From a checkpoint of a small contrastive audio-text model: text encoder layers 8.
Rows from block 9 of the audio encoder, named by matrix and row number. Rows with one number belong to one channel. Each number is 128 + 32 x the weight over its row's rms, rounded and kept within 0 to 255. All counts start at 0. Numbers have three digits each. After the name is the row's rms in percent of the matrix's.
# convs0: first width-11 conv, stride 2 (encoder.blocks.9.convs.0.weight, 192x160x11), inputs 95-99, a 11 kernel for each
# convs1: second width-11 conv (encoder.blocks.9.convs.1.weight, 192x192x11, transposed), outputs 95-99, a 11 kernel for each
convs0.11 096:166144129157154154120126121124093141107104130156156150173182158125115138170184177180147109110155190129120129139130150147150181173168116118139070056110140160111081064
convs1.11 093:198200162154173128083065088083026063082105116059121136172153165186161208213144121115101100125143153129156093116149084083108112126153122128130175147104127116118118156
convs0.12 096:155128121152161168141153151155166081091104119163190174163144158168131107132143141164145113130196158159130134137130134129138156153120094114121138143137115117127128153
convs1.12 106:153128117126174157111115109111095092101145145134161130124150137129085112118126105128106169243211183149157147124137108092096108070055095096074036092173158148085050048
convs0.13 088:106111108102119097139158127089087071088119139151108085099146140138081126166149144161167136134140136134153148138148151172144170148125154130108069113117092079041074107
convs1.13 086:170162164155157114128159166139107149114090114155154138107135141142096127141141135112132167208204175115068109139137154184136123155226076118112123120142170164150140139
convs0.14 087:038083118128117117117130143143108108093083092087099130154174162148068109137158135103069063071070059144166144145146163143149103098093140159121108126136145145149182199
convs1.14 088:151155162164156096055056052023027169121102116114098084090103143100124098106135124116110107134137160057104116099117103113127149135128135139135144155183173125112084068
convs0.15 094:132145137144150148149153121103119171157159118096139121106120152140103149164190182161163182156131166097116133133149138115137132137140143136102098108135146174151122061
convs1.15 080:070095114122120148187179167133143165101055173223187098136149105094115141153149096094108123134100107106118149175169158063056189194167148156119104111146160131152104102
convs0.16 097:150144135144141123088120149156132092118126117120118133138149151130153120123129170171159132143171145105110072106126145148119116111101045043078083060038089090074102114
convs1.16 092:145147134109105142167200210205184074169199095054085128135102110120171145113103131138106088134131101095115132151176172152128085154173125164162145163153164140086138201
convs0.17 112:128121113115105105119129138130150068114123111105104104124142159158082125162186138058071087103138166125135143126125128107113136122145121114161185153154136122124139126
convs1.17 107:193170147120145148151142141110143231222176136174182111137148096091111073134213209129106093112141158093124145097071168150111125117090063107149155149177140097116163122
convs0.18 093:098143138126127117142153166130108136127170170168123100094114126108094110172140113104136153157183164143117098123116128107104127146145124166205178151134120081070089165
convs1.18 064:058096100118126143109116171187191106061089160148086107118177150164130163162122142146148150128104082114168158197167102144161136193225163116122139117096078146123151152
convs0.19 092:135129130145133095087061072064051172164144138127129093069082112107118165141135135122128122142148111125123122119113122097106096118127134094113169236180177120135086127
convs1.19 091:212191146137145132113070107122108155177148071106128137151104106097082104127128084070074087112105110056085147170133095108148179191188085068083090132169180174199200164
convs0.20 100:103086104113099119122119112129155153131124126099134158134144137123123135116133126133128107125141153137111123135140137120128125149146144145161099108122128120110105123
convs1.20 122:128146130119103089090109151220255134153171138086110161182185149120133106115128173148128117131166188145134135097119115105106131087066157118078071078069136145138114105
convs0.21 091:134112099145162153137115094076075127114111090121150157153132146147185146152151156163144127092120160126121135141147152136108143154177136153154144124110104160159130095
convs1.21 093:151163152127109120142146095073070149121132133089071099126084047092118138153149140139132112098123140103094110081118127115118121125136124096091105188224151131100089136
convs0.22 105:159158159146147181162116085071082121115141158146111097088086094135125158153139162161145118105129229144130109102122113120123111115130116101157175168121120152202140122
convs1.22 084:119119104127126093103098103085100165183110117109074083086140147114128142138173176122098161255218171073104134098061092083052110123067101113122102151149096101090096051
convs0.23 096:112097108122159179180166168146114134085123118180195174135117119114217201156111081099100083066096143122133127135115102108116098106118137106080065049075096101142156154
convs1.23 094:140154131151159158152120098108144187125107113105082069123115076086166127131140115142122138100138149165145115079098105135161149136094141147144153141116128116133140126
convs0.24 114:100160177182145074058093102104072125118121096134139113132151137125124118100094083105132139102095094149166141110084111131127128135114124110110110124126108115107131096
convs1.24 118:101103119118088076094097102094086184185209174165176171151115111142111086080109100098107081093107107125129095085119112051102135112145122127124143137141123152133113134
convs0.25 092:163184190165138094097121119142145137123108074064089097122125097070067105138148158161140133093116162139136142113152140143159133158159046022021061045096092095129144175
convs1.25 075:094101102101121148126102096076066127126155131112130144127094119099086109111111107098095099093128146173160206193135127165140153135106179195211176140140152153156145101
convs0.26 110:062078117149136127143159156153148138119135114135128150131130102114146101104127125138184176178166176144145160153158119122112099109121061023000053129175154144097101107
convs1.26 106:102101082105166154151145153145181187163182220178093097134140108100165170157103103179202206172121121127137134119127126106106104104116103124135152150137114113116136146
convs0.27 112:090103106121123123113124121127122150133121099113133113115096115111170143113121115119120140115113087149151162141140126128125126132128142141148143147145141159159147113
convs1.27 130:132131128113109115126136128122115125141154141125120117132144151146085080067054037030035044044034021128131132135139140149146154170182112116130132126117105103107105107
convs0.28 110:110151136161150188167158139140136090162182225175187175186161152142121110119144112135135151101072030125116112100107134125137156158145102118128122139131133145185162168
convs1.28 096:122116105098146185154148143122110112116111128154158166154143144151063075118096061090140163152161134125125126088078096124127117132125140140106146195251231174108087061
convs0.29 108:126131111114127124115116101104115088101106123094109100128142150142127143127124132125111105116131151110133144120122118101096105130132158140124096112144131146149155166
convs1.29 120:192169143119150167167145141143175131125128122117119112100136165153169114081116150166130097119154153124137169169121080058043093104098118106083077073118098115114121121
convs0.30 097:123187218208186134114108131130116098118128173201177134095066092085098148143131132136110128084118098141117105097105104141148150154153069136144189176166134127120124123
convs1.30 093:073119139149114096145162162115124173132140159118106100130134093101130138163151119128115104095097108218203143132179166108162145104140149115104098115156119110130122147
convs0.31 096:092126120099116094082091104109099116104104085130113128120091064086101140162183187145116134164138153129113106102116128141151142124109071116134135147118115092108143148
convs1.31 090:168160145124120116112100113116122105086070073117147152122108129192103141160124087049077118159152132144132121096118117097087103122128067141168166130102109153180163149
convs0.32 098:073049084127163155134104111106111131146177228182206181158157158132122101052023054088102085088088085090124102114124159142126117130157155154110151142153155153164173157
convs1.32 087:119132130128138122090094115086075153105082107106118085087099117083135147145160112101089079058057082160204189170141110140151128113099121108130116143159179157149147167
convs0.33 084:053046056084108138116120132138182135108113109141104119123152127127159155105079068095100091093053025147131145148140149141136132094109067097125106101101105077109113096
convs1.33 067:090120113138103082094100113094095160107147180143117105113133124130076116118126141134099097112135152196147134131159162169176173141184153144109125188191127118121091144
convs0.34 122:241223186118068084104122131146127142115111131120110139148146122095164103102127171201184110092121170116092098100110102116113114120116084102098079075121117139117107106
convs1.34 129:111159146164135137128108142129131176220183183162108155126072093115141146117122156121143100104107120137130110102042145132087131143111054065137171132101126154162171144
convs0.35 090:119123138141132138142136126113098105134152170161166166143146140171113156159142149154199199180161146140123114103112107123119149148158091107087120159105074081108109085
convs1.35 089:176164135132141147121145149130103102105119132133121094100089079054147174193190151132181191197159125136108149167131131136130102130146172168154141164162166134130118117
convs0.36 100:082060074068074062084100131147131152133121092091084088110136127133119158146175194213202195157107048143154143148139147134135120125102085066081059082079093096097092077
convs1.36 097:146138117117111084087129144149141120160157112102106117126112087096129142124115114108110127135147167143132146144154132154157126095102162176149122119120112121093098098
convs0.37 106:091113108159172145090083099132147177170132114094121112118121128148131148143099088121196224185110119094116103093085119111134143134129138123099089134174198157107083067
convs1.37 108:227180140107069083097118106133134232222205126102139156097118118134130109110128118142100091113104129074042063053156116123134121123108065097112127125136123180181143139
convs0.38 095:185135102083081098094100075068069086109118122128113099093108113121058139152160182195183179190213191101106123126138120127132138142139128143128151135152146144114118077
convs1.38 102:154117097104143178170125094103103104172135080090118126110118161126102098088098109100112140130089068104126175190161146106101187199164148139144144106088104107134152187
convs0.39 096:130111109110119123127134148139136159135106092072070067096100122144093059029047070082097098097096075133128118104119099136134155173206118142131133132142141107130126104
convs1.39 114:236206178150161181148101082064052081049076105146161126132158202190135152173161123109117124117120142133162188176131112118137110086049188127094074091154151124131143102
convs0.40 094:163104100102112108114134121124139130128137133141131134144150138152164140125153151142143116084100074087072084110117115108107120143179173151136165212183148141192160155
convs1.40 081:181166131075063069082086096081121172152111075095123145129100085100183155167149120104115095116110097129143178181115120138137152151130060092079046074097113129158174177
convs0.41 089:145126138145160144133093082097102117099065033075060066050085087112165155150172129143162146095067075136143111102073101089154153140149088098088126098141075100097127157
convs1.41 074:109127144133122139131156161114114138096018063154141029087178145083137110097111092109154186178120081127127122135141174123083139161177151119097092136196181145127151147
convs0.42 100:110145177163153165167146114111092104122131130144145155130125129118148113138125126140160157169168165127124123116113105105123135159156022043031013036017015004031020092
convs1.42 104:038069117123117116096095102124123157136139129149158135159169131079121129147162159132142119115127162172145138145125119130154139147191182182172161148149168134116113095
convs0.43 098:121117115111129135138149127118108141108102093109150143141152155158196157174196180144136130129114111130124141130124134120104107093115205161132103131136148177181146067
convs1.43 101:048074080084101100112122115142187083123104085072082126142117103096118116093060062079090097109124109180169154131124116089097110130150139113094105095107127112086098115
convs0.44 099:073102124149151136135127118118110071117134142123124133152148165193132151159167172188149123137169201140158126137143133125113118094078208183141126110102104122135132141
convs1.44 091:126109120149153148156166168176162155184194183152121141155155126123182150126106100081024025061092071140123093111185194182165178168178115133160151134111088108110082097
convs0.45 107:130090079072077064079099109122116083076087105127127137138152133117093144173194173179138143152149124124140144152134158123114112132125156141119129133144146130109144130
convs1.45 107:138134142174182153128125133141156095128126102098095113132155173174147120137137136114106102121124123110116117096102111156170171165165098112118130128120103116148175171
convs0.46 080:179165168183180182185159150150160164151154115102101100114125082091206151161169195187159165146171121158134096123118110129126148164179131153119117098132143154166180224
convs1.46 072:116110126100118123118117138137164076093082062097081083095120133140197175157091109133163124141142123123167169158152176172152117129137119143121130138139163142134142114
convs0.47 097:118050050082114117133146173150136102116111088095107112117137176208107081108150153145159163180159104170129122112103113155173136115083129130138116105117130123119133160
convs1.47 077:144167138119120100110106124144149147153146160163119124128117136127211167133123158199188167127146240085075084113107104119142110101118013041054110133189137120120112137
convs0.48 093:051092094133146144141113104113127155158133129149149154145143113117054064088137158131147185210179163128159156150082127129122147145142129158171167135148137164154180174
convs1.48 071:076113081075089109124140147163175233122054145171165161147140121111107111109139111127126120083050027143128162158166131073129159155233145124121117137153112075126179197
convs0.49 101:125130147127137159148117099089089128123127096118110123135143117137149120131136151133136120135125102147128113133119145148105103111135172147163103085078095070082078093
convs1.49 117:147127098096135135123108088090095127098088103116109124135154133099128150174142112095142161151137136156157151111100067080108099100129139128093070102145170158148135135
convs0.50 092:142126144169171153121107105088082187176163185168178173166149144122129076050059095153171150112096118098089122139126122135145112093090041051071098099114101092113137161
convs1.50 075:103078089146132099095101159196220169087115183175172151173132104141102120115089090144165156109087111131182122136134033127169150153203081106093039036074090156180161158
convs0.51 098:172151150122121181177147139150161147158145166148224215219182160163116094065098083135135126098050022154156126130124143135120127136159148144125114117139153144118098086
convs1.51 106:140144135130158159133126135151153099112121104104100104117117108111122170169101076099129155141148146166143102071048001041083100120125160137097067105146176153110102097
convs0.52 089:116125143139136132122130136130143071098099117120172149119138130073076121135157162098104162169170147096107110115135131121114151154152088106117090062064068120188132128
convs1.52 065:138123105090094094123093093131173089105111128123123109118108139122131134120088138173144130100055061132152127125139100102170129114111120125110085105116139133128141162
convs0.53 096:151169179155153122106121114126152177148143144128120164164178167162138096082084118123109087109110119156145135123123121119133148136122144120120130145136139119101126160
convs1.53 104:132119116112115093088101134163162181182175166147128113122118151156128122164194195154115123134132116118122112121121113153192162138155097133150148133138153143141148137
convs0.54 106:205160151156177172131118113111089111104090071111117113126133159177101117141175139115120139133110083175142142141117108069088113125139138124110113095134097093093132147
convs1.54 116:168132097136137123118097162199203115104092151180165111094119099073131110129107089099118136131176193138144140064047078122139149135126106104103075072118132137106100091
convs0.55 095:115126125117114112096096101127158124163186170136097117151153149144156184177124148191158120080068070131123138157143154136118144171165091132172165114120131148099096136
convs1.55 092:138133141137131104095131125133110172144045039111124116101069074115096091130141108131166154094109133150103130112084088128125124111177153140123073098142143129155137060
convs0.56 115:099147172181212255255176095036045113116116124126137141130149137123138091059044017013007045104153170130140138124119100092101106124140126116112097109100133138134123097
convs1.56 126:174151137132131140145133117134120070123158130155143092085159170116145155143143149141167173138143155112098146181119120128105093120114104122144143126112136124146138113
convs0.57 094:183129121120107110097085061050042159180175162152150141128140129144170177150158157149129083052046039142154143144161138132136116111128146131103117118121110110124178219
convs1.57 101:182205181155137103116125145152160101102106113085103117109085119155110102091102102128146183171140126085103163157131110103080154150140131121103101122144126106103107129
convs0.58 103:132156152156134136151146152142147109154136128144124121098103120120117129175176155168135094071079103087087120119119138131132128132153232255255234255232126104118111095
convs1.58 100:071084113107110119110087095091083202216183187136141160162134156159083096142123107063047079146115073108089053117190137087130104107137160117099140123106143153135169175
convs0.59 100:143100068083067128139170152131123117130150188185157111097101137151119102104114104137149143123140128102143159156147106117122110118115128138122096088104150161136089053
convs1.59 096:167138146138139148138145140130105141119119107155165112165161093101077113122137118109158146120137187103102117130099086097103127091077141149136088101102121138109100097
convs0.60 095:126127120077087088100098099113111242226201146112097095129115131142187122092088075082103121146139149108119114119124161161170150124122104105130142114151173132080092152
convs1.60 070:102090093123140114081082122126087139151175156153200188118119078108171127140126134142101117153135083162142173132135129090151156150145094078104158103094139106118108113
convs0.61 088:166145167156170158123119113128148159172168134120096121144151137122172150130119132134114125114114023119109155170138127151168147129128104118131163124068088121118114131
convs1.61 072:151112100104124093133117078076081123115150133160175144087099151111139137153125114138150170183191192095118101130137141135100096081120074071093108111119138139125097057
convs0.62 113:160150142138117122114122126141140190180174175180189186175169156145192152133111123133139118119114103128133122108115124136106127111141253249253244240214206187174137107
convs1.62 131:143143141151140116112122125130158116137135132139142136131120132132146149142124119155181168141122134220176144142144123115126151134124161142117112120126121084080096121
convs0.63 092:122186229248215146139147142123103167125061089125108091085102111115040022004059032024013023053036068177141160147143138139128127157159089105134136120138105114114115102
convs1.63 083:114118104118142123119161148136157096081137164140095102105115128117155202187158160151156167173118092147185197187152072069117131139178153133115103102133164171163130117
convs0.64 099:151164139151130142130167154135106142148134120103081061080128122146100124094088042022000000044108147119159124139115134125112095103092147149145119118124101120134117134
convs1.64 112:152167122105100120120118158161146147176146117111120135098109120124076107118100087078112149138119111121086144138052099158087103134093138156143131163198186125164186176
convs0.65 099:141219237218193120085085097110099121135143117121099142158159184145058093111056040061116159143127117132149110108108086112119154171152103103097165119086153175119095082
convs1.65 076:074126122115112131119124151111130109108140183109109104115110139123135138153126139140178190104136171167134075112128069058125080063092099111122137125134161117142117094
convs0.66 092:167150147134109095120150162157139216214132129111096088078101097136134117101124174197153138118114050119129116129125136138138131155163171155153186158178189193196169145
convs1.66 079:171137102093087071079104139150165107090102138145148154152131103098133105132182160106099153179186169158136143186180117124157177161125168162158098085101132135120100095
convs0.67 104:129128135143176131127153152136140155161163151147147167173155131119141167172155161187134064089160170129123142122132112105117117144140108053074087109149130143171148158
convs1.67 083:140155146160176164131141124186160150077085140110067151170110108175070107135117080070088142143128129109067091073102046066072046102100150180156128133139135120159130117
convs0.68 113:105120120171168206190178151126118100120117147150184177152145144169081099095103098100107115136140148148146154147122133117119106102092093089081092086097097097081103103
convs1.68 127:149141094068104118132127127127146072060094092128122117116082085106117153183180109089128140135129134118136186146090116135125152146125131141089086153208187137092072071
convs0.69 106:108122132143163147170177164112114093137144148130121087059106146123084094108134166186156164147122129118102120131140126116113115100092119119174193203143100116190226211
convs1.69 090:086094126143132110130137150154157145129162198115124162133183166108127130102094089107149119113105126114091097097092130108069137114108146141098066085126156134162132086
convs0.70 101:120137142095104068077099125156141119124122107111124139115105119106187215226216202154146161126130097132154154125137109115117114144158087104129129115140120090090125146
convs1.70 097:193190175145128065063116145151160055082098094109093104137156127138171163155117105135152114176204158065093108058123198183141128097133117144155132106140153149163120078
convs0.71 089:158134132126119132123136139131116169161176175173142155113150122137166168160126110099113133114102057132127122125116122119122134131126108123136146137095108111128134169
convs1.71 075:107117134159162096094141147139130119121172199208151107108088067069148161144120102126129127126135147127110103117093087112126136135164047075117169179142107145146125163
convs0.72 095:149101107140163148138125120119127072080098105138149136104076091092000036085097115118120163177188218145173112118090102113128140152171144121096144166163176158146130136
convs1.72 095:117105122097092127175166157165183112112121117142141147189166107123102122158161147137121145145161166130122141117101117145121130203230090098083089115069065103110143157
convs0.73 102:161158130134145173142138148166174154157148145117119111114113132143163186200152118127111129132141165146123152137136134129147126121135170169147150142164138137123143151
convs1.73 110:190179170141113121131101089110107037113136113104138133109146145128145138138149145124102077107136133144143145147127146160164156153181161159161150132097105116100100132
convs0.74 102:128138116125134132118112105125121109131135134121106106111116130112119114136137155110133152150117143135139094117108103094123118103089086189250255238202116053028091124
convs1.74 112:088117147123111135118094104119122165172202166092099136135102102163102150148150137078093109126097061187129120160127089111117090126113094066098121147166144125139170130
convs0.75 108:131110115109097114111124131133134125123110123121129148121122133140143108115151153125093047048087111133130147127116126145146142134138112167167130134164184229178141084
convs1.75 120:140193167102120139124125141147141173228234141183169133103115146146174131152152119128096125115116129051124165091119149113122157095089123171143157136181170228172125107
convs0.76 094:040060059082057095088114100129140052090144193163144116114117104120094137144133158144156130158143147136141120111121157147131130113096066080089101094120150138131129117
convs1.76 103:125123111138155123111132158124119119056064123122142136130140144119129133144137114131154148142124139095115146125133093097132171206249115106101083122184151140131086075
convs0.77 090:068091076082062091076073084089136136143140160150104103098102056036147136129131136168219161160116143146145118117127151137129124150153119120137123110145168139116139151
convs1.77 098:229214185154141136121112143134143143142097112116117104098127145104123116120134143151139162184170127044088118131145137120172196172215171149140150125133138151130087061
convs0.78 110:126100095073063072072076084112091141114103128169182159149126101089139084123193193235226084020045112121109115123104104120136152125141096137199199184145136162144105099
convs1.78 111:101099095109121094103139128103114219231228186154135121090091115143117121087079139108139141103090100105121138177154051087118088109145132118101128141130119127131132163
convs0.79 090:076093097096106124133141178175174127132141131115082074117124164163115081068085109125098066065081123133126128133122139131130129107088145146155146128129098111154145181
convs1.79 077:139110103143146147139145172189182133129119109107140167110114159165189171133099122117119136098039043163160152156152134132121097095132129142152141142167153116094101104
convs0.80 103:096103139190212206214225199158115107123127092098153172173194206185185161132082053027034049069076056144135102120111104108095092092086157126146215255255213125111165198
convs1.80 122:134153137123121142136132138142145120148114073075106096095107130134104134154136104095142155148115105119135165133108084087070086149208145129147125125123117093110094084
convs0.81 098:122141135101089108124138124128158097116133147108083105115131118101155151145145124149172159188177171121137160164164162144093077082074156153132147116129115118095107134
convs1.81 097:139140142149154109072104153185151086100089121116118129147159102077150151160152147125156115125138116114182143066159198139147163133151111101070089114061050079103079085
convs0.82 103:132125142152163168170145142127123143109086095106163151124106110131122106137156135108093094095115197154124121130134143155152137116107112160176171141122087116127181189
convs1.82 121:144139153151154163157161152142152188159146146150137131129133134147071047061067073062047061111139124118146155132119119115110110114112132147117109136159131126135129107
convs0.83 095:155135160175166110104111124106116081094123160146150105085107124118159197170118070033032084100111123157128142104115104111112114136140104125200255224180140182182139067
convs1.83 083:134156205191148146112102114104134081115155167113114120109118092123132146143120115091120084087073065153134132154089108136109087107123131119112112135132157151143131115
convs0.84 093:166133108116125133159169200181176104096107154169191194157134141123089100110112124122146126138167183111115103109118135160150156170131112076075111066067075104115114109
convs1.84 081:154149116129177139112094088074054158130117130144139121127120084070131155147108092133155150148152165186205195139110062128136133140165116117156167137065066099123130156
convs0.85 093:084083109159193150152139144134134136099101107117131145120101098120067125153116115089121113149146197096122147135139109116126118117117139129154161139136159169186162116
convs1.85 087:101116124091083086108121108086090177137094082164194139109140156120181167154176169149129132119123153167131136127145145149116113109122166188194169149161186170149117079
convs0.86 121:140123106119122125125106105126141158121090101136123101097105123139101174207146068046031051104148152140141122146146124105097123134131242121055183240253182111103116147
convs1.86 131:147172186129129127132112103108130178207190133124135094117101126142112081057112100136105089103116094090050120099075131146084096122079143138170121155167142149172167121
convs0.87 114:154133110090072080105101093091083128147108091098147164170152121113141108088062051068095097102114120110110141133136154145120131123119138102097109111115142129121088088
convs1.87 119:140143151127130132136123131130117064100083108110091114110153150141127130148157157148133100095092123160194150076106134154166183135136097086093101117124128105134146144
convs0.88 104:106115118110095099126141149137112146135122127109105100092115107123143149149123127138107091092115137114114084101117130128137151131113104109132112110111112104124092103
convs1.88 093:098122127115113139129115141164169149164167151128110133166146140158123129128149149146132113113131136132121135124110132123112103112106143158159162161142112089109123131
convs0.89 105:123156167169147094065097125133139115130119147130126110101118091126078117137143155151170183158148154121125151120125148148128111095103153131113091083075087108105122095
convs1.89 112:140127118134135126135149137131157171128130131109103130110131140125097143132139173178149083173255234126107139135100099100085108130095118113099083130160170145154123105
convs0.90 102:139167146093110133138134126106111121113133159175173156142117107099083066061086111108111133144133134157122124138148158164137143138116134146138151127132157160133146150
convs1.90 082:136137190184151105080098117119066133129161183163134129114105092137101077083082128121100092095048095128181130117100113139098103137108130113126114153140156129123108097
convs0.91 098:143159144158145147159165176177155185214217205150110111130149152127115093091116113118113096092054041120113106101111153141120138124123196165149106090115107090108131119
convs1.91 091:109105077097117087071098128114102142145139122100167153121122210185123131114110102103111118128156181121119114073082094093068086065096095108125160155155114091139125142
convs0.92 093:166175155145147151132098102095103168140123117141110116115140123101183172138155147126114113100093072112141112137125121132126109133132093102145118090116159146124075115
convs1.92 067:163158131120088141135158161141079134139150125155156100086131126096164152134113109145125110108141112154160118127140128157148139157192079103143125106090102091091121109
convs0.93 101:035042041105145201178181169151113070118129201193194139123125167170104118136120106093075077072022028144119114114121155166129093116104107099111142151102131163169173146
convs1.93 116:158141120107121126117163213239238121121108083106125123139153127133113104139131127154161135105115125144123124095085093128123126143140126137135117088077105084116125133
convs0.94 099:120127138162159142152130108112132091116153166181184183134092094112166147148117105089108140157167207116134139156163160151109111092095177156112128097098122130167147160
convs1.94 103:131101067088135120102083084113106155154102080122113130141180223203158143142144159121117114117084057132137133113096092122129139126105147122122118116116103116108082086
convs0.95 092:096114123137119140172150150154149155135118111102088111121095118116166128153124120119144168180138116119143134105087073082103139155167114113136141145137159147125152180
convs1.95 089:119085081103131150145125118157201152089094101086062083095146166169144110080067072094100092088085104125145139116110129115143134080093042024022038084118127147148164172
convs0.96 099:115132150161146156184182181164141102102100106139139135151152138118121102105118121133148155126139142132139129100131144153137110135106160143155177205148103079121182149
convs1.96 082:175132103133136115106082130115128110153160178127135152092061150095111133139113145155149153138104114103138139105058101126130136133085107060092093131124174187195176093
convs0.97 103:117139174180177127118128163161154106120144140121096082060068103134106112137147194212179123119132177127164157148151175158173138136141104123128111118123109130159157145
convs1.97 100:152149144157147101113126137113104121116145129132145133111097118131072115098119132176142150158152152123103092114138114150172173181180129119110138119021031107109091104
convs0.98 090:128123132125151123109100104098111123139107085080102118156133096109154140121167188199179165193202191124122109116111119130114117087113093095102097085092093097091096111
convs1.98 082:117127147111112075086109129116133107094119136166148147147155138137113129127119151214191168154124128114091112103112108116132144135147109103115156196179164107073071108
convs0.99 092:102101108096126157151144125123129095091097100117150154131129158143164172126086094144166151122118126223189161159129115105113102075106069104114150171158113094102121155
convs1.99 084:195160151146159178164140125150192004045136077054103102144155198185144124092077084109132125141173186152115120131054046179151145164142082078079092095074116140079087099
convs0.100 086:089105141137125122119135119113111132131131124107101116112101137155170153110074063026044100114123114114139129142151124139157130143125138146134130161159123098092117109
convs1.100 069:098138160106103107099150174161139066107118117111066116068090132142187190159079104112133111091090097120124209172137153191156130132121127107120189156111141133130154107
convs0.101 119:046055129169202220210171108078092110133150160139093096093095116134107133139091068096091072103147150114132142125134136118106101117151108105089094103120124109097127158
convs1.101 133:103138140106109092099142117113097127137144146177152105110141124129097098115111097074105122127131140119097085162118056123126090121120114126145119122122113084072081098
convs0.102 092:209168121105075093076055089125157127127138157147129116113108120145130151139133150167166172178154142118120114122117122110123138166136155153138124100067101107157137154
convs1.102 083:109116109094115121131127148188221173131124142121140128105098118103122120127123095076114134117116117109114153159125117112138160139160122137159142122132111082129142116
convs0.103 093:098128139168161152136125137141146116148158123130117109126108106096156130120126084052052083096114105122107114134121146143147125129125068084132137130127114107125128157
convs1.103 087:129122110100099075118129145163187122110113101142154132126123095095119098122147161166160172151115140157137114093070052081094104112137143114111106084044077113102102121
convs0.104 089:084098124143147150101085063088128105105131136117126141155168170155057080099128130153155183176168197094094114116136104112170168173181195151156177181148147123154152152
convs1.104 096:152130118097114119135125145125090150139114092139157120075094109080107125158165131111157184177161169060091127159143112159196180172174130132126119118168171155121113115
convs0.105 097:155147123141144151144146138156145141098087075073062058078094101108200130077048034001012040039022000136121147140129129133111113107130189162152140162196192140181201107
convs1.105 103:120130131124123111119129127112100127125137108082105113115113076057148138155165157163143130121127124188186170145111130160132134140155056056042049089120103092093151182
convs0.106 106:141128125118115145146135140145142151122104101079094155189173148149163176179174154134134164169181195114106087100097112129143114130147178136131083087094124133151165105
convs1.106 098:078111156137150182173146130145168136133124144194147120195175152137122134133115091118111104123111090134151192181161146042066178226166142156117123127100085104116117159
convs0.107 092:116134189197166096086153151118141153163157136113095127147157134136137116103106140137130119109151148107119124119113104125139138145145079088112149146128127152157145120
convs1.107 073:137150113097128131146136108111115172135137198212164145102132156162117142114137151168167125126133192136123152124142088081117146110102136159155142162145144119119077101
convs0.108 105:139138158130128120114122121128150143132157170168159130109085084091167192194156067037000000000039092138123121110128132125141138140131106112106104109107111107128108132
convs1.108 142:123134151145129119132151145154157153135118158163128125132107071071138123134111086087125122113104127157122103098078113134137122069042134127079098148177126100115144162
convs0.109 098:154153177103082088099116116127101069072114120103139141136115088090140118104096111144123114093080076153151171167185161173166161131121099118158121080083127141153131185
convs1.109 104:199152107130147079073090089129116109116130152144129113096139138096160185157120125126107121164147151113116076076104075067094082088099083115129143163212180158146193210
convs0.110 085:164168155125124116125117092092091058084096135153109104091137163156137129135130092074064097121115154111106138149141138131157134137155077125125143147171171105156177207
convs1.110 078:095110113126141104118133161134093207138116135112114115092122130091151137151166139119092125137149125078079098078121129135147150176255087154183149129153103084133171179
convs0.111 099:073072086066055024028078121140161128124158160188180149120099078084096038013013023075122160153144134126115133140130102117136151148178121142155134163140103113136136116
convs1.111 092:121126121131128100108106102089103049058102148112116082105090084121149127106128134136126143146109105070095117094121116139118108086126076050094144151166163141146141143
convs0.112 098:102097106143167171160146155159149156174174157137109121100116117120195185149111124147163134101129158119114115116116123102097113136125219224210246200157111138096116141
convs1.112 111:143110114134129117109126143129118127136133096090123152136115119095088067056073100102101106127085077187167125132154133117148147142115216202181165156144119081083072079
convs0.113 100:156150125117122154159142144148176122125147141162142173129132140161126133170169158151120146187201181150141131140132147110114128130130120090024034059076092125136195186
convs1.113 092:120122130107081095080086117142162090132179155138107128160127120129157142118151203220193132098177255150120118112105114155098071086099083093091102089101096131118113080
convs0.114 103:062042051082137156137119118115129143097100136180179180176107072079117094044042067112156182211193195135132127093101114107121132150123122135107100091119135129147154182
convs1.114 103:076103121103093093089132130138181102109164177150094107110116105133154151154142122121163202179157107095119120132146150125119131118129116093073076094120125117122116131
convs0.115 101:125104098095097087102093108112124138145140126117133140131125097107157134104099104098122096108132144130140140138127127138144149172166106091087107095108111104070055065
convs1.115 113:098102112108109112122152176179176131151186141104128149150146141134081099132125098087090112122093057174169161167150110112135108101104144163154123132179208207162121100
convs0.116 097:118069074100125121103073097123141070073097137154200197214173164133017118165186195208255255211098050127127128134152118126122123092086148114136091089077127132152167145
convs1.116 097:133083090114125107070081086092107189194161162159133115129135140172134134125123109123155143102101104100121108116091084131131096085123126111115110119114134139119115090
convs0.117 092:178160172188161141127120130121118145157160156144130106086092105115098159227195199135156134147079123155147125127134097111105109114116120108138133111097065071081137157
convs1.117 077:095139150152174158177156149153171164160100082115168169188181137135087087095108106136142140130142127158121113119116108078072105157177136129128109124139154180162184130
convs0.118 101:179152126115149168195196183174191151146105104094087096106104107098176161154178170152144170205199167060099117115122138159155159169179182180133127119110115084099140164
convs1.118 108:175177172134124117106071045059113129098102125108119128124129122098105112132145163186187177167179213139155174164155125139132136156154180162145104083075096089090104138
convs0.119 091:113098102119131108091086122170201136156145126120112102073110117140112102126147138124120112154166157109093104130160171159189189184147104083065079076076111126181173204
convs1.119 085:174138107111113088104128136101082112050097160125118129137123165198162180173162147155138136152146150126116122149177149171161157171149060059100163180152140160179164184
convs0.120 105:081099094107102108123138141153171097095106115106105115121132130138187172165139157149146124143151159107121107095114118120135140138123144149131139136130114143136121093
convs1.120 119:097115136146153163169155146108108122147177163126109139148097059054098105120125140136112118149148167139107120154151146120122138132156066087123176190191185155159175151
convs0.121 115:125105090101125168172139111124122125127111094096112149160122116121137098085082126160143145141151123120122111098130134132134132138122255255170111092161197128074101132
convs1.121 109:105123114126120122131116099087110178170177185177111077139116099071116134121088069082087085106117138065053072058099121150123157132064141161134094130114139132136114123